config.yaml
model: "class-conditioned image diffusion model"
dataset: "histories of elementary cellular automata, time running down"
train_examples: 147500
image_size: 48
horizontal_flip: false
conditioning: "class"
arch: "dit"
objective: "edm"
cond_dim: 192
targets: ["rule"]
num_classes: 256
cond_dropout: 0.1
norm: "layernorm"
hidden_act: "swiglu"
mlp_ratio: 4
head_dim: 64
fused_qkv: false
qk_norm: false
inner_norm: false
patch_size: [6, 6]
layers: 8
width: 192
positions: "learned"
optimizer: "adamw"
learning_rate: 0.0023
beta1: 0.95
beta2: 0.95
eps: 1e-10
ema_decay: 0.999
max_steps: 8600
batch_size: 256
epochs: 14.9
lr_schedule: "cosine"
final_lr_fraction: 0.05
warmup_steps: 170
weight_decay: 0.1
Rows from block 3 of a small class-conditioned image diffusion model, named by matrix and row number. Rows with one number belong to one neuron. Each number is 500 + 25 x the weight over its row's rms, rounded and kept within 0 to 999. All counts start at 0. Numbers have three digits each.
After each neuron's rows are labels from the 100 images, of 14848 (inputs lightly noised), where the neuron reaches its largest size: "top examples" is what is common among them. Only what is clearly more common there than usual is listed. The data: histories of elementary cellular automata, time running down. In brackets: how many of the 100, against the usual share in percent.
# gate: MLP gate (model.blocks.3.mlp.gate.weight, 768x192), inputs 0-95
# fc1: MLP up (model.blocks.3.mlp.fc1.weight, 768x192), inputs 0-95
# fc2: MLP down (model.blocks.3.mlp.fc2.weight, 192x768, transposed), outputs 0-95

gate.140:494577548516521518470497488512487486484476511480481493464470516545544516498507466486494485472514453467488464531495505529502473453525540503522536521493522568487520483551503446515469520500474534473510504522484547493500482497446478504532503469492514451487431496498474502524483509496501522524
fc1.140:487492470441478485518506461450532510503491474508511460520456480484453468510465507477471514484508542520466528476508494466458474492498508476505492494485450492443486495473471505490473447489507489519519522511503490467465508511518468516470459486505523542530507498535540475441502525493547451493
fc2.140:448534481488524412534512467536493492501500493489512508514472459460469510505506468538462517518514493479505522503527524499500556494524507499499486493480503481497498525535496501548483499479528482514484521481532479471444498497473489481519507461472502529562538519529505449507480465500487502509
top examples: 010 turns on (90 vs 50.3)

gate.209:497502461516506478540490542503521509533524529500479497453484495534582457504502488518485427498561521506505516458532443564506502526513513507534472517490522503529465507485495531491482516464497546519467496517479499488455523532462514531488500524524473518480451458513488467509494526507521452479
fc1.209:502509523507492448478422472517493490495500484523529455518507557466450531497473514497525509504489444488446512507521541481525524450534493473542480518570495524492518500509513524487514514500497468523497511495482489480514536487519471480491521490516505484481469539502524514433488468505498526531
fc2.209:443468554473509469451466469510520500472491504547517549480489525540520483504491476504506467505500451513544504514486490484528458520525507486484489478534518514522515523555458503499496460530467522490522474483524503451483516488498524474507538478503521474522512458478464507537490554492507525491
top examples: large cells (99 vs 39.9); 000 turns on (76 vs 50.1)

gate.375:484518483544488484466450576544493520439485573493474514522487525505489537491477484474484463499485518501463508495446449488496538482464510458518495507497527494513487540509517491501518517536496500474510451485488421509530513520453497524482509509524534466516525501537530542489504531500504518515
fc1.375:523467478523527457534508480499511515515480473494489537480458459519501527500451480483470498479470515475457509519504513484465502520500485460486480473486499490508470542493505486516476453493471510544484460513486466515437497521475519461507522462513517492466463543518528483515493494541510473515
fc2.375:538503499475490484494514533516487522507527533506501477508491506484571481502456474521488484521455519503480552517490518491472470473483502478496512513492535535476464524515481488537544481506514492510537471549513462506491490509466445514466506523467554482530470482528514486500539490481503504517
top examples: 001 turns on (98 vs 49.9)

gate.437:501535518515528511484522480514481529503514501474490533502532537510511458485447466507516459514498465494503472514560504525490511397478544477518478489489521511513541480524543499495493503476488520539469506498498484499502484472458501460541523490501488500514515486507495481530496513510485484504
fc1.437:498515482492483525479481482513504476498515521503470493487447475495520490481528500511485548457455531519507531503468521433509513528499501518500505518446496516468461476468492487496545517500487491478524499507503549461513512544499463520481471438514521495527497513532508528483496504469547450492
fc2.437:475534476508531515509534472512514495501473469475538515489444436499503543512504508490527476510450534465501467532487454471497488488482505483483486532434498513493524514536493473527516504475494494489492528558506538517524455528471483497478481507473536517534506499470472431496501467525512522532
top examples: 010 turns on (82 vs 50.3)

gate.760:481511491493471482506481529524482520502495528505459531486465510523479450480506473493480548493418552503489491496539474531491516521537507471471483492475521485473472513508505490506494476489520540524518461500512569458503473493466471502477501479488545518498499539527536566511519498536464492506
fc1.760:500469517503492501505492547562511500504493489498468451499535487510477499496525480526520557492502554457482515487484475494534501506548484516472518496531500476485514521511486506476522463496490525518500491485510465476510430479488501515494486463512482488547499560468554473533493482468486514520
fc2.760:463475508509464498484482492502526495466518478492515555491530472499491499516501507546489445510539522574492501522460510505515461511507484483524533483508501506501501458541508487470538489482493489541522496473516479451485476491494503530490519512493503454482524510516516530486500553536522510504
top examples: large cells (77 vs 39.9)

gate.462:524530517481510465476523513515523530486483475516483497475513510536503529468502424453526517482537515505494480465446525513539537447459515458509451525438534459497501498494528494488480539494502505505492516492515500520476538500453481502525502486505506524513472510514505477519494492539488483489
fc1.462:525477512494567480502479491482480515528461487495527514489525534461502549516494516476529475466505527496506526512479499515484499500494487493487465502477457474520516478479479477555429518501503489495509533512523510522478504552498501498471444495485487524493538505547505509482487498455486472502
fc2.462:523513513456526495497514497534549481484510530491496490483511488516491509516517470498495527493486463516493520506493522501495501506487481535488516484513525505510476528485488472523495502507506464504540452491506507543512484490498474515502527496537539504494532481478461490506481496498497466465
top examples: 001 turns on (80 vs 49.9)

gate.111:535532513556513497494469505511514529514490505468478513510472490561498453486522479502499521517474539488501515505548458524505490493474480494500437508506547498516477467476539494517468543517485506509475506472484552508489504500430492513468511531495527497452522522548542523480486507492497523505
fc1.111:502489471454479541492538512487470488513506454482547515489414535501501532533480511514486496520495502506527463485487570497520483548495508504533534525512533532480485496513500485509454496500502507497520496473516475495517510500511460487525429465483495481526478485519487455507474505494502514517
fc2.111:500497472483473504522495501507523526474494534497505502491437550508482496534522513502489540490499501536537486511495518469538488458515517485512514510527484542513484503519538490490477525486502491525486498531475497475525542534473528517507455480480501505565490549493501492488476483500483508518
top examples: 110 turns on (98 vs 50.4); 100 turns on (82 vs 50.1)

gate.449:486550472483510525475490507483476469529506503477488518494484574503513500430503457499495515483498484473493515505539517534473490479579516517511454544483481513503492455490517487511518508481492499478473492516477510520495510475483535479543506520505516471492477488512492541507499497492486507500
fc1.449:485515485515517510506446517561495488506509493475504454453524485491508528475508472517528539486467489509507499497500467511442507492531481545502496513445479550475490473509499477472472545513508490503546485515482504497464493452535508520497490510496515484479477510527505543526484468494464464530
fc2.449:465480516466513499523489516482498485539526454495529488486506500538479515486490509499478527534515532509513487472496477523473525476514504523521542452478482513473523497430512495469472502539523513513511470508514478500470493486495543513479497497470490464497515521528517471489499472479539488506
top examples: 101 turns on (84 vs 49.3); 001 turns on (81 vs 49.9)

gate.599:500528498492461492481514500476504500474493505499485487500483500524480524502498480512466496509481521480506482480515526544489496491550502516478525552540526532485519453533477486461483557442520506493501498522497512483445534529461517502480506505485470504485477484498524458506485532471494483502
fc1.599:469473520522503521427497547477531549472473540498489542512507507521447510535455474527483449503538536482479514528493536511494537465516487523493521454510539494534507530498501493513516474475507490516531509501491462509538504489500514533490482504515510470513502492513506455500498545528478483507
fc2.599:503494494499501508478480538512543548469488475522488524511508508536518540494543461534483476495474487531546498474510539485539559533507506469500477518481455498505484475477502517499521523535410442487517507514487505463521512514491496538516475501521498513522504500485491474489496466472508472519
top examples: 010 turns on (95 vs 50.3); 101 turns on (84 vs 49.3); 111 turns on (76 vs 50); rule: rule 182 (33 vs 0.4)

gate.291:488511554526515536491479508512481479506511476456537491486503538501553538451512463483488507518509471487540496529500469522524500444536489505499516491465528526521520497523543542522547540490501500501510518506497497517466483460470509479531522492494464481465459474468458527537484501510480521491
fc1.291:488420535490495458514514496531486509496520488492500502481518493513477507512526505496480452506478492498534532495502523516502519481526486480537513533497491518503484508486445499485516491539509507334519495529498498526477526535459519537520482512510512473473536530501526518507519492521506555527
fc2.291:517539525494490532490483480464514510484509556507499504479487532481515513506529506503520532496520523487440501481531435534513523486507492473484505546516498475510476506512581504504498489487507492448537489526479555518514490490478512516498485480490503483447510463535463536541496505479510508523
top examples: 010 turns on (95 vs 50.3); 000 turns on (81 vs 50.1)

gate.353:477580467514525486488496562549543470472496539469503509502468504518540458469484509508477459501552474465523477489451497476554515479516514468507507520522482508548519481491474513492537483512518465513464456521484489513505484481480450509537547482518470489489497499484517535471459509529464478511
fc1.353:460477550486489556521527488501468516557519462492491494493533560480528480515528484491527570489488495505439482524503541485514476480519490519487508511506480498441485480524512531497550510511499499525515503459500504510410442489533489453490512509456508495498497525514476500542535497504510501467
fc2.353:530514488499479509508495485509500543472482502553496484473515501480490522505478512457511583502488490488531472530463443519479530519478475482513489501495486486494451518472472518506480525485508472507485512513476501488495498533508503514504480444496538551469508519444451511497530488475523490509
top examples: 101 turns on (83 vs 49.3); 100 turns on (79 vs 50.1); 001 turns on (77 vs 49.9); 011 turns on (77 vs 51.2)

gate.588:488481496512498463509522507490507544510545535518498492491482566484498500467487498497493494482525468567492508453491466501495552489503475518481510517494523500486543499511509444471482520529476510489486486482539498516513510491475451520468529525468555513476510529485519476546486482529503531512
fc1.588:484561530505494489473511469496534498476477478448511521480529470498474507495478497496492530513536497505516538498501471516479482447518526517488522476489548475469491493469512502494499515506485475470507490468533527511477486512486477453498547474502460502509549487506489553503504514546489473489
fc2.588:477470509514503501467497507475508539466479471521511501522489501525547497499480524540509424488501514478505530483489461521464464562509492499482495476488527494482542491469477469496481507505509473534542529456499501495480495540485534534515504489496465505475479474515483486483501514484531503493
top examples: 100 turns on (99 vs 50.1); 110 turns on (81 vs 50.4)

gate.299:476498504515494524490467503512493516490521500485501509511513526519507467514442503540496524510497503415481511496483512510496498487512477499539521453483443526510515482488522501480506512484503517486479492490534482490398482467483489436500504523510505526507541469515512510503516484512469527492
fc1.299:526518520498487547490476524489481488487492533516453522509554513502457524493517550498518490504538496530485498498532554498527494474522509547544545493550497480502518477496477488488493482482482487502500473504523504512544508468516493470472478488464470504499541555517507454513492497504465531502
fc2.299:530453511498476533475534510484553488469491539499518502491503545518503516504490500502500476501511432495520516517500466487503513478468483520502471505532544507509490507516485473496456542507472528505526540457492499485537486503482533523532527497519491550483488444484480487500510472479476528482
top examples: 100 turns on (93 vs 50.1); 110 turns on (79 vs 50.4)

gate.677:529489488509472484457523538493556507484518519529500483457453520541467492475475501469471499476474469518518454496496539500507493505482529469481480474539469477515484452516498503448501505488463478486469501513488491475532526527469462517514518493524522476494523509474497501500509492500495464517
fc1.677:496476478506508521515456475521480509522525541464470496508491499481530540506482493458488510486530489543493530484503457520500507515505488494526454544455557507513491579492514514500500532506522502507499501480512493511492499514509513527481506515494484529500507542517519506501468491501515536524
fc2.677:505486546484487498526535513503507511485466542521489511502466476448514457512476497556501542509481456480481458508501518471485498462571479482496474518496467517516514551546528485500481508519479525524469502476516508484487506542482600506505526499479507515536524496520466480478478459504480485506
top examples: 000 turns on (76 vs 50.1)

gate.196:475486521509550490456537456498500496497505502439511539448504524473503518502491494546475476470475522502512447496538552508495481487503526492462504491549495476500512529516517454481542488508517519474522464536501513484502532466512496498487520477509519490473457488494519452489508507494487507527
fc1.196:506528492503484474536469495474526505521485517547499489507452485504505480480524529493531493519507483454452498535505460497501496489557504494455450497466552477514464507500518544491488521536526434502481547537506515504481528511503496522518495494477458493503510522473496524536516508523524514487
fc2.196:527528526478525498500485522496441485448494482496528532509507526503469550537530490518529496514510453492544476509530489495481514510535497533479488471524507501533486517487463463525472548510488533478475461459492508463481509456541544460477476471505521491491517469532473495486499526481490488457
top examples: 111 turns on (100 vs 50); 000 turns on (89 vs 50.1)

gate.68:523534536453484477520500490463504498453522493493503505503504468500538447490516471525497498506469559500521464465523455500562488456516527525488484501471463492473504547485535458485526555503533525509465497509556568448481517468479457497487466517485487515514487484486482503485488513512483511503
fc1.68:517478519477531469547508516483472485500492500495545536501536478470516490502477488530477484511518469557508486498507521476515477446547525542482518487543482469460521515517497493485531490473507497473503489524530598494494511437495496484525498530482468514474519483458517405465513518526460456490
fc2.68:480448532474473512510516497488524480466477511494528481480456530558480509471515466488487482486583506485447520504494499486553476520498531500516511486528469475470487490475522486511459487487518504522504519418466504487513511490484532517526522449545529533502511479484510493462515503535444460485
top examples: 011 turns on (92 vs 51.2); 000 turns on (76 vs 50.1); rule: rule 137 (28 vs 0.3)

gate.487:515535519462498492540490474526497511481513492512501526484536533481494527498503508499515500490490542521472522460526475560511512489499539468498452496488524473447505460488496495539489503509534538495517483489514501468518502480525514486494482502488541512488443563547474479517492519497458525542
fc1.487:503516551467487536525485497562493516523519448534513499502480514498542508520511480495523516504512473491490484483482455564492502489464480516529524522475485502434513521539486526557453484481514505478520501505483515503530484484478520499510474522425492509497529510568457438494508505488498530476
fc2.487:511471516541493516523477514515474545498493468580488503505480510469491510501493490521559541504514480529540492500475463484513501518480515530506521528540496517428507456506494477558499468511533541515490486496499545502512489515505512491522510504576507496496533517436457542526507486528490554539
top examples: 110 turns on (78 vs 50.4)

gate.586:457524512482511471494524506458517494473491486514497564496504540522501486457500488533497516498500493490491488521517486515489525447534507486488454522486532509480493495492520454508523506519515479473452502491473483505520543489467509499530530493510479483498440548483506508521519495478508490485
fc1.586:519449460495467537496465534495509530506511521431457473484533486483542503509480535509475456499516516495472494494509472506489504555492503507468484488513517523518501470519498508466458515491487501503507475512468528494489447497493511553495501556523544492484443518496490466481479507514546471529
fc2.586:549513467459513532486522469501499518529497469450497490525515503505503485507467494495483486540504497481492480485522519540479550465517528551486477511511510488475478547485461480507557546520512530514523519513520481472504472498478495476524528479479528498481443496514463524510511510499515465510
top examples: 000 turns on (82 vs 50.1)

gate.165:506507501491438542481533512501462556488515536492506485455492573505484497512466504505479495489556517489460499510530527553506517503451537482497491524530507477451503471467525471512497527472517524512539434489470483468482536491516504510480494499469494523485514510490507444515525487514489522539
fc1.165:491476525508526507506508462452495493492486467521524525528475470445463462508541500471540549514506483507482510501475511476480479497530477531517538503476491510491523500520466494539487454537495500483509536512527492519475469544515522526484506501552486526513506481500457467547498494457500530449
fc2.165:515470494481507477514473511466476536495526474511452467487494483542544492498491507533530494490499505506475501487514532514487481498481350484508541475531503520497457506480505484524510492487510458500503493501496502491482453481502473524501520519492537478507508528505487525478517478511494511506
top examples: 101 turns on (75 vs 49.3)

gate.296:444512527505511523474460452458497486507470437474578450518505561491495508505507509478478482494500449491522490532500512499500509463548503495516519519528497498473477453492509506506466522481500522491526528527469514535495524497526481462527501492491514498488481481491512541482491493476486516478
fc1.296:523494532515513497529466453415472507510454430479581457492504487500523487492511504504502479476468465478504496496542480523493504479510508502526485502504523469502465477504508505518539509532514467521495506499475506486529484501507501481510517520495494522484486467500526528472486502487515511472
fc2.296:480519493495509539499531545542514470522457531509601497512491486466513465501489558506501504492534570494459470500505548525489501496485507526489491501430463521536497506489519492490507497465492495508504523488478508506489474482506503466474455486501501473500509505473481492519511512490492517515
top examples: 001 turns on (75 vs 49.9)

gate.657:519527510511542488513505548491498486478520469499493484475519515506478545455502495529475516479482549428494487471490515548527519507516507492495488531528533487498486490564547503479513517474481514486501469475494483496512533509515504510551485489463484481493471501482498487531485521502533511495
fc1.657:503481511507510476493544450462512479516513441500485478468523503455467538502508488535485486475488563505518500497590548526484490473536505525469508529568493524490515479545533515499462491477477524493490487519533540455474527471503532517507518503476481505502480474469510453489490502467542473462
fc2.657:496480488528501487502525475499473496505462518496467535500527480466520492512472528495503504483480525492495500524526484514585498534483480514498516517521494483495511479471480505474505498454479541513509521514478514512507488543499439501498486505507495500530520506511539494518490532496491489506
top examples: 111 turns on (100 vs 50); 000 turns on (99 vs 50.1)

gate.253:490475545533481454461458523485508541485524488474498506463478498516526497482487506492486519483537505546538512476460467532494507522534492490462481544497513481528483478510553475447473523499514480496490502454511492502547523497505490502493507459466551512527530503444493455528476500536506502526
fc1.253:502470506492530523503476558480496480470507496521497490506513487467528485525479536484534542527490476475518520491509450512466498529514514516459518498488447479471525474486476504533563457498471485480514502508464503507460492487512539537493481493529438487503474510553474509531515478473506499499
fc2.253:504501446515519506506482508532510501500500508522515497461540481511453501472522511502502504484506466479497526447501477479481499509474466504504543517517508489463521516547475507549520467506473471517466537483493481519457499511508475505505546422479475500530474464488461445508507527541492491498
top examples: 100 turns on (83 vs 50.1); 010 turns on (76 vs 50.3)

gate.656:488471517434548556482483487500498597510469505486520478501507506477496527493510477507448515468519489521499482477537492477498512494499493466486532476478494502523528465485485501506514503467509495509527478491477461494543533496505501483503565434508537524481502517573483507467495477484486446499
fc1.656:514504463484471496489507541465491531477496540526526487526481566508480537495514474508490473477540490512491482482483443493480516530516498439505494469430485502514498537470540487489504478495539495499480522475524442511499524504457522502473510519491514522544538511506505524492485555498491499473
fc2.656:471505477562532501532457527502488573480484485453518499500521503554501491500537452497465507459522484476462523462502508515522509513500522518493503431508492469534562504477502494533560494529467510497510503513528476524514489472502452488528509521508523489504527485475486529510494539511504450517
top examples: 110 turns on (96 vs 50.4)

gate.159:498481471494494492489511485504523520536519523532417508498513509494492512522494539505500498485498500503466517494504529535484460555450505520499497511516487510487481480474484532480453510486489523495499490482507493498523534524539507514483564521529526511467485482505501477479509469488522518516
fc1.159:498516519533498461491498490487505538496473467475535463541482508506474500493495509508564463564544469499525492516476476490486540474508522491489469536490514503508518430467486483490514513494495430503505513543494484542552473470480483504511483516505475477526499552493517498503498492439474474470
fc2.159:522441492493494483505468526466528509482489522495573478505499498521488489472477478497483527471518510513506489502509500505539495454487509537511537490557468502491483453485512521506431449512495492505483521562485484539492534498486511497501494546525502486446501506494495486465512532480521505498
top examples: large cells (100 vs 39.9); 101 turns on (76 vs 49.3)

gate.95:461526476518491477455528508500537522503523490493487527510483527481491477511508521534510459513522502487487525511555535496489473454550519482440485479491477495523500560524514473483490523519515540491475502470521514499483531452501516493521497505509495535502489517512486445509500515479490497489
fc1.95:533539508496515489459556466526506518501488468492466524499461513479474513497507489452505482509493509493474534549514551494503520437497504495493499476523526493516519560500509435512460495559507488507482477491488484498536492496484524482529511484518499524489463545513455469524513503476469508499
fc2.95:495530504491523501535489494501515505564516513508519476500486519556468510485475564475507500488488529503494489525505480501463439487539517492505492504528469520539498502545520514502501471504541536488464491496498508534491507520495476493497469522471463471519498505499486530464503461499459469487
top examples: 000 turns on (100 vs 50.1); rule: rule 25 (26 vs 0.4)

gate.330:518531491501472471517506534523504559442482548481454540489468538486495479477497514486488498474489518509500469493478463477479492493441530462497492536493492478524491570500513500491501540514508512497517449471451471487508516488470464478503499500502506466483517501551515529487494486498512520544
fc1.330:489504475504550483501477494501526432530508520505498460505467465533500533502498484533483492518508492484505514504543534570525495489583511486530558455521493514495490496499503505508531495488496476538507513514454487517574498514477537536513470517487493496516476497443510488482510488527518491513
fc2.330:518497475484533482518508485499511419518466474513506542519455506491517506500498472492494465502520504534490498515532545509555512527576511517500551489493517477510490472475504492442506497482498533517501481507497527475479510514532495482487521467535517498524489480507490478520492513513518525480
top examples: 001 turns on (90 vs 49.9); 100 turns on (85 vs 50.1); rule: rule 122 (26 vs 0.4)

gate.545:477478499500503488467507421498514546506489493510503565463482498490549449557517482479499440511523491518454521519555529485490497466511496498504511528506489538487494510516516496495489535506505498498481510511487499472491498485495488506455551517537496493490495515505501540480509492483481517528
fc1.545:511490499499467505508468501436508544459475532475531481505477499519495508531486517497495493516487541508507514511499444505515530522474528470470493492510474472487506517492495457527499518492535506496497494487505519511487475454489485491474481485520521504513474500516505462497501540488482512529
fc2.545:505424512514525486514444569476480515468490503519547463508534514497463535523514516481491442503521530501463502484481516476476504513521513519498491446483489519515494532505534542475494524482458474501479492484526495505512537502515512505517535508493486478507490534490500495484507492474555495511
top examples: large cells (97 vs 39.9); dense start (68 vs 28.9)

gate.525:513577482510481472514508526510466510424501519508455510523496540494543460480474508483504453483474534500456464515479460509517496495478519462522443493459509462508487539489543502530502531520495475516474472476510484493534507514480477500503490485498532498505533523526515551473510517483511534507
fc1.525:514561505519486512551501472484513510498523507526540450485539480490462535459563481446491567483503459472554501487499465491513502523495500491524512561564512483499506490492443503475529498532496511466504515489482487527480530511501510511522510527486499510491478461497488476511510496491472478495
fc2.525:471530466502498490514497479468475494502500517499509539479500454450480495524520480514489502494543435524490524513492461531473511521512503502513518512547514456536526542486528528550446487484528551497507481442497496518536508490542504488489513501498460494464503504491490499500501510479495479483
top examples: 100 turns on (92 vs 50.1); 001 turns on (87 vs 49.9)

gate.237:517533516504468513461491542518543519476542499525502468496507549496522481499489496457507512483478463519532494484534474484574510490504490494504513491530485490489506445499500481474526521491456475475488497521496490513492504516459462494496519506497483483518504493493500490444529510481459457507
fc1.237:510460502513545497465444476523503503468483501503510531478484527474510531497503497568500491479526542517509502511440524487444528470503497512493488480514498492480512536528512499516509446486545519506531490480501511494539476475489557505489499513505510514471493489493512518514540507500535506499
fc2.237:480523525514493520541502506522481532504479505524492485482503492511519518535482493562487502506476451487494469478565493454528502460547507485481527547517428504500495570498483503488497516490431538499501497461497477468499492494492528513531539475476500493530506511501498501508495500522460467497
top examples: 010 turns on (81 vs 50.3)

gate.408:503473490510491501496481504486538511494511511502483544514498539519491528526478553529471502459468516506486531523539525498492516557481521510517491502542456472475498484478508490478512499522512485519498493478499492471498514501519472473495495465508510481504522513500491510488496492520505467533
fc1.408:543479471505507515510511477477519515490483564509480489491548519501436477511483510471498500477513488495512524480475489491488517513510514497506499509504481551495475469503489494501487505467536493488496497466511460479586506508501485550532514475527515510532543482529523463554519537504483536517
fc2.408:476490496517515457492541440509499507504478463512512475484497486479471524515490486501476486485467572470497521505468520487524508521494498494478453519504482535500493448476527492552537542484536461489504498501507479510454489511516469474489554502514512494508484468494505494552491484501519474507
top examples: large cells (100 vs 39.9); 000 turns on (88 vs 50.1)

gate.355:491518478511507462478503498473535541475484481472486525470495522485495543498500500485456457481484479483478479509462539506466508485490486487549490457534513506517479521537492486477481522468524521492505473481481510443520531487475495464499549475487509508473461470546536532498502488498553495514
fc1.355:517464505499477533513454534479486529496482539492498536500493479525517474460522503474511524491498487559526461479484477468495479499545513481447497516484517502490512553506511459502497508532508492527504509468492507542490499489502506534517473520478496468547571506475508447490493503516465478500
fc2.355:485546511486513493488516493514494489478511497498504483517481509511492541558535481501509462495556486479535516483519496500527510476532515505499494454477507473518485487483477484507489514543469533491478486518491497469506502458518578477475463450499496454494498429487520484461485492534472470491
top examples: 111 turns on (100 vs 50); 000 turns on (76 vs 50.1)

gate.620:522491538491490551499545529448479538472478513499510508499446509494473517473489494503510499493503508406546506462500494525524498498528511469470476473525493481512505509515557518464531506509496502527484469496518485486537483463480503519515485483483534470496489513511503489497498547475544497499
fc1.620:513482546513515492554540469469512508477494470460516519497535477514482563520525468528530520480506464521528509514530525458480457432551498536444525470561473503538502520546492521473514494533491531528472505523510514516558489500501518492488503496499491500491473492505479485530477485491494485491
fc2.620:503433540490498497487524507483474571478503521479470455547550456488503467474485557520503554511494479479477462484502478510506484530494479491470504491517524492504534542462520523474517465517452495498500488505498513494520539495486526489487505547529532501514496480522485499520487486487485488509
top examples: 010 turns on (83 vs 50.3)

gate.603:472605455487532486485515479477509518498519467512515505503525512498516497466499484476524478503486518414544486495548557513499473482514505487460489505467499516485514497502542492469441544517496494515484494481508487458512508486492473478520553516502489468490489522515504553495499499488503545494
fc1.603:505534506485528480526501503489484485443562491545518526503559509495511528521523559526484454544467518519495497516499511475514508498509504552489504489498511510511504506488504472483491485500488483506529510475544546466519485527502487512494570467507496521483508483487468517516486476553482523484
fc2.603:536479522500511505451512539464470505544475434531492491498531495482498457427484475473472465497498464516501459511480503501486471498506470541478492514471527490463528497463465536446522443494461463503450515523482527519482459478525483505517499517505525486473538478498472547506478510436489513537
top examples: 101 turns on (80 vs 49.3)

gate.203:537511502463499467514580428490499523526508465482489513477503510476466520546501471502499483487516526503498507497553507510495520524483504504497504511537498521478497477513501467506430489484526523478487509491520536507494528495470515466528473513501492521494493487507515511486490544496504497494
fc1.203:489536482496533467484546461460504494535510474471498494486530509473498509516497457518534477504514532488490523481510517497505517538494480494500508489496517533471513478484514447487465465478537549474488496520517490516488528456455534531528508509537507481498477512486508510530495533502474468472
fc2.203:556525464535510497531537493510512510539501475506507492531496509515475517478499525466543518528521522508473500484499478579521550508490530509524492496501497496501482537528515499486525485462600450488484506498476507518495492507511475519491519475471507513433508483496517510503540487512468472501
top examples: 111 turns on (99 vs 50); 010 turns on (78 vs 50.3); rule: rule 182 (27 vs 0.4)

gate.301:466509504508523493484484531532482511471519531476443501509528518505495517489488454523504516504459544538502517492506490536501515520575507502476486494439453507500496520496499428509493507527501484487510477422508541480438456486491502515474511504496504486534548553485511543478490490509487519489
fc1.301:480536510484479512477451528476497497531522492526506510499496550476486517497541497500498524513487544485514500472509468473458522499504527487489505490479467524499488594459497495482525502491502465534481492442474474463530479456463524452481459469494507457545549521494539479550502511515515494514
fc2.301:517492563451514492466482519467548546487471511503572475479531485504513483547489519451463476503494502504535479491516506542534511470495499459493467477506534488496508509482494480502496520522500560503496520506505523486500450515472512496495471521526507541505528496493461475505511548516518487503
top examples: 011 turns on (78 vs 51.2); 001 turns on (76 vs 49.9)

gate.20:496500483492502457525509495524514525492512495492475502487473455520491488485455480543529524480520564523519545491496485464458486506488505482457484477505464477545488519467519511464523493552539559517505452478546500486501506489536539493528470486486482528506520487534525499527498495484496515496
fc1.20:473486509495497508510523499530501515424495437513516472505480522485477537465450533551478538492512555467486538477479518506458491479514468529450505517487479491536517505519519521495525500503503446505513497460481487495511501500496526474492500522532496484532514542480499501514510477492463518516
fc2.20:477496536504511500539474470453507471555497487517487497560473535491467505502480508494466498501501498480549542493519451503514473460511499495492508496495497491487475528464476510504460524492419584511456466508509520473479462483501507485481529490511547440471517490487459510536518523492467507492
top examples: 101 turns on (83 vs 49.3); 100 turns on (76 vs 50.1)

gate.390:511473473521528513495527482513522498483543506524456500490464478486492442511505521469500492473496562535454520488508533506515453534505505495504486473492508490491464481494474493466472567518531485492498500493508497492499500544520523519486512523506513545481524527525522523443496474482519542517
fc1.390:503507465484459491470462477556467534477502500540471509504542518530519468482538521535506489513504525548499514497494459503557477532503481441515475476515563508516496549493483507492452504559491489505489483515493464520484497500489487498459481502493475510479515518489516518503500483482521536490
fc2.390:512536503471508537499485485541522495528494527500440474481505497479508457448509474476486479506505451524527425512476472470521512526498490519490486492480512524514498531535493554464516512448436505489522491495482536501534548477472503516502456495495474473497513508479469519471502525495512495489
top examples: large cells (100 vs 39.9)

gate.538:504514503514474478474541523508491533509525517522495492481485494519499528498492495495503493494505529454494475488552545534537483477499571465537523495540493486471517479531515463476489456519490505472511466491508528481484456457500473502471528522493512519442472494516496488513500529492501465533
fc1.538:545518475539465460499496512506501471496510515545516524506518472522487516477480514537437463529526486488479499513503483526520518497517501490512511487499473522515529511538478512500487515540510491503489524507487523528503512470477501504515505468512497485433496492557480482505489487498485507501
fc2.538:512495539491483442508481499461491497502505489560502461521502509516508516518528510498395491535537459478496529484498557472494520502508477512504491460515519483499556515494482507482498494480496519502502528527526520502532536493500483490539536481516488505538501492433464502536508544531501509490
top examples: 000 turns on (78 vs 50.1)

gate.434:490465472467506464523464514519505504480503511546465491512470502524527460483503499499467457484480472543496473513552495501508493519567506492459524535520484513507500463531514497495521504537463505497542488470509521498507509457469511484468467508522527475512524493476538522519515498491501485514
fc1.434:486474512516505516506539481534484477525492536483503505511494505445491512474512475514523521520471529475525513496439515471482523514456458520495492485444485495494514564489466508511500504477538489522490522513488510492480467540525533543505548479487490561497486527534473494481488523500508524475
fc2.434:488533531506502496514510493485494484527493471512506496496473488439511546472472479516485490502525445480500480504566506481511505501446482484513519492508495523493509602519496506497501503494423483521519508470490479487482521498465495453502410506494516472521518541495489519500484493512496503488
top examples: 010 turns on (86 vs 50.3); 011 turns on (85 vs 51.2); 101 turns on (79 vs 49.3); 100 turns on (77 vs 50.1)